config = dict(
    encoder_arch='vit',
    model='image captioner',
    dataset="rendered roads seen from a driver's seat, with toy cars, trees and houses",
    train_examples=72500,
    image_size=64,
    crop_scale_min=0.8,
    horizontal_flip=False,
    translate=0.06,
    color_jitter=0.1,
    tokenizer='word',
    vocab_size=35,
    encoder_norm='layernorm',
    encoder_norm_position='pre',
    encoder_activation='gelu',
    encoder_mlp_ratio=4,
    encoder_head_dim=64,
    encoder_fused_qkv=False,
    encoder_bias='all',
    encoder_qk_norm=False,
    encoder_parallel_block=True,
    encoder_dropout=0.05,
    encoder_inner_norm=False,
    encoder_moe='expert_choice',
    encoder_num_experts=8,
    encoder_moe_every=2,
    encoder_expert_mlp_ratio=1,
    encoder_experts_per_token=1,
    encoder_shared_expert=False,
    encoder_patch_size=[8, 8],
    encoder_conv_stem=False,
    encoder_layers=10,
    encoder_width=192,
    encoder_positions='learned',
    fusion='prefix',
    label_smoothing=0.05,
    decoder_width=384,
    decoder_layers=6,
    decoder_norm='layernorm',
    decoder_norm_position='pre',
    decoder_activation='gelu',
    decoder_mlp_ratio=2,
    decoder_head_dim=64,
    decoder_fused_qkv=True,
    decoder_bias='all',
    decoder_qk_norm=True,
    decoder_parallel_block=False,
    decoder_inner_norm=False,
    decoder_positions='rope',
    decoder_prefix_bidirectional=True,
    decoder_connector='mlp',
    decoder_tie_embeddings=False,
    residual_init='scaled_by_depth',
    optimizer='adamw',
    lr=0.00085,
    beta1=0.85,
    beta2=0.999,
    eps=1e-08,
    grad_clip=5.0,
    l1_shrink=0.03,
    steps=6700,
    batch_size=128,
    epochs=11.8,
    lr_schedule='cosine',
    final_lr_fraction=0,
    warmup_steps=330,
    weight_decay=0.2,
)
Rows from block 6 of the image encoder, named by matrix and row number. Rows with one number belong to one neuron. Each number is 128 + 24 x the weight over its row's rms, rounded and kept within 0 to 255. All counts start at 0. Numbers have three digits each. After the name is the row's rms in percent of the matrix's.
# fc1: MLP up (encoder.blocks.6.mlp.fc1.weight, 768x192), inputs 0-63
# fc2: MLP down (encoder.blocks.6.mlp.fc2.weight, 192x768, transposed), outputs 0-63
fc1.30 701:128128092139197128104134076128125178129069119127132129132129128128153128087129127128157128128127127127169083123129143128069131128127148194127128128049210125128129133164132129128127161102128128
fc2.30 841:128128129065128128134128128128127142128128106115147092100130116126117095146098130125129130128131136128133128123130128134192132128129130128124124128127129121128128117090128250127128128128134167
fc1.151 836:037080127141133128128085086128171169130131128133128125136147126126128128129046127105130128134126181129128128129128128129133127129128128127129130088116099123155128128114128130066128128106118127
fc2.151 716:133207155128112128205128128128101116128128125128134128130139139129056128232128126128145128128128126128130131179129130129132128128104128004128078151130128128128110121128131126135085127099130119
fc1.278 634:193128128142125129128144143128128127127137119129128149132128129127185128123128113128189130128128128143123093128123128128131129128130128128128129128121109128193128114128126079136145128131128118
fc2.278 767:129185224129127127128110129120129124126128128127092128129127127130128128128128128128123128107100100128125126126128125128133128127128126102128048250128126130128136135128128128128128128131127132
fc1.344 580:062085124128128126120120075128170189210128128181128126189128122128136131128126128129153129166139123131128128128119131126129127131128129137098137098089129127147128133131128127128128128129127128
fc2.344 376:128143226127129145129128128129102106123129128075139103130128128127116118154122128128128121122131129129151131128139136131135127159129128019126126128131131128121117117061134129128128127128134130
fc1.478 625:128052124129131128124129046128128181138114128128137173157126123130190134125128133128128128127142120118150128130128127131128128118124128215125147126122131127128063128131152130130128173123130128
fc2.478 654:128128175128125128129128128129100122127118128128129128050135129128127000127128129112127128128131159139127128129128125132128127125160088128125122153127074128128128128000126128128128127129128144
fc1.492 810:128071121189137113126128055168128136158128128127133128124164132130139128128139139128127120128127128110129129128126128128089126117127128175126220128134130128128127127103131123128128124128138125
fc2.492 619:128128202130119128129132241074128124125128128128126127128133128131128128128126128127128129122132124150127116128128125129128127131171128127127123128128127128128128129125119128128159116130126128
fc1.571 880:126120182131128115116115130128120127130128129158128114129136159143128130138127131121164132146129128128127086085128123122136128173158056249128122127130132129140124130150118123123128145128122128
fc2.571 803:119229146177124180100131179130108059078136128100187123052086127132130148129126129129113127099128135127164145129119127123129161127128160128125128127135192129138119127128128128104144128127111128
fc1.624 649:206131133128100128125240170128127127128138128135128078128128149128125128161177130131126107128134128128074123127129072123128127133128129132129128153128128126126128128135107093130139128148141128
fc2.624 820:127161255145129128128089128127128096128128127098128127127129131129125123128126128129128131127106128128125128128127167128058143128127128000128036128128128179132129128128129128128127127126128126
fc1.661 799:076074102128131100128128010132128129139128133127182126127127128130137135123128132128128128151125127115154163128126129130127130129127134187059138119130131127126128125119138130128129124127136129
fc2.661 733:131128193130122128130135128128116116128123132129090129107136128138128118130140129125125128128128128128122067133151121129129124129128116068153126235128101138131128128083128128121115100130128129
fc1.680 803:128063128128127128115133128128104126132127128132127055200128127139127128129134090128138129128127128127171083128123127170065143174128129225129124124118124129113142132127128126127128128125088128
fc2.680 930:128130127127128132129128141097132129127127128127133137114132145099085128129126131128148128107131142128042128116131127128119121129127200120127017126128132124129127128187125195126128128072140130
fc1.684 675:108087067129127128128127100149128128132131128128133106127158129124157133128084131129129129182128124129143134129128128129123130129127148186106143120125133120128128126112128140121128124128129128
fc2.684 644:165128133132128128079128128129126124127128128123124124126128129128128128128131129127122128118122128124129096130127117129155112130128055128144152161131128207130128129127129128125128125121128126
fc1.751 929:109128160122111127151130131128142108154134147139126218185100128123155143130116114135070122142130128117121131129131073097154128103128087127111128128098109132187125129127128125165141117150149128
fc2.751 849:060129124113136125129128106130128143129122129126133128135135022122077140174089118127129128131125129127130128114123146128164128125128129135123122108127128128121125125132128210108119128129129153
fc1.764 416:128079143127127128116126127128139130132128127161133113135128153126139128142126128123192128167128128128128128122126127128132128174128091229127126126127146129212127134161128127125127129127128128
fc2.764 229:128239167148128187128128128128129129123140124128141127041127128135128127134120128133128127051127128126146141129125128128152153123127128128128128126178130130128114114127129130131129129125128127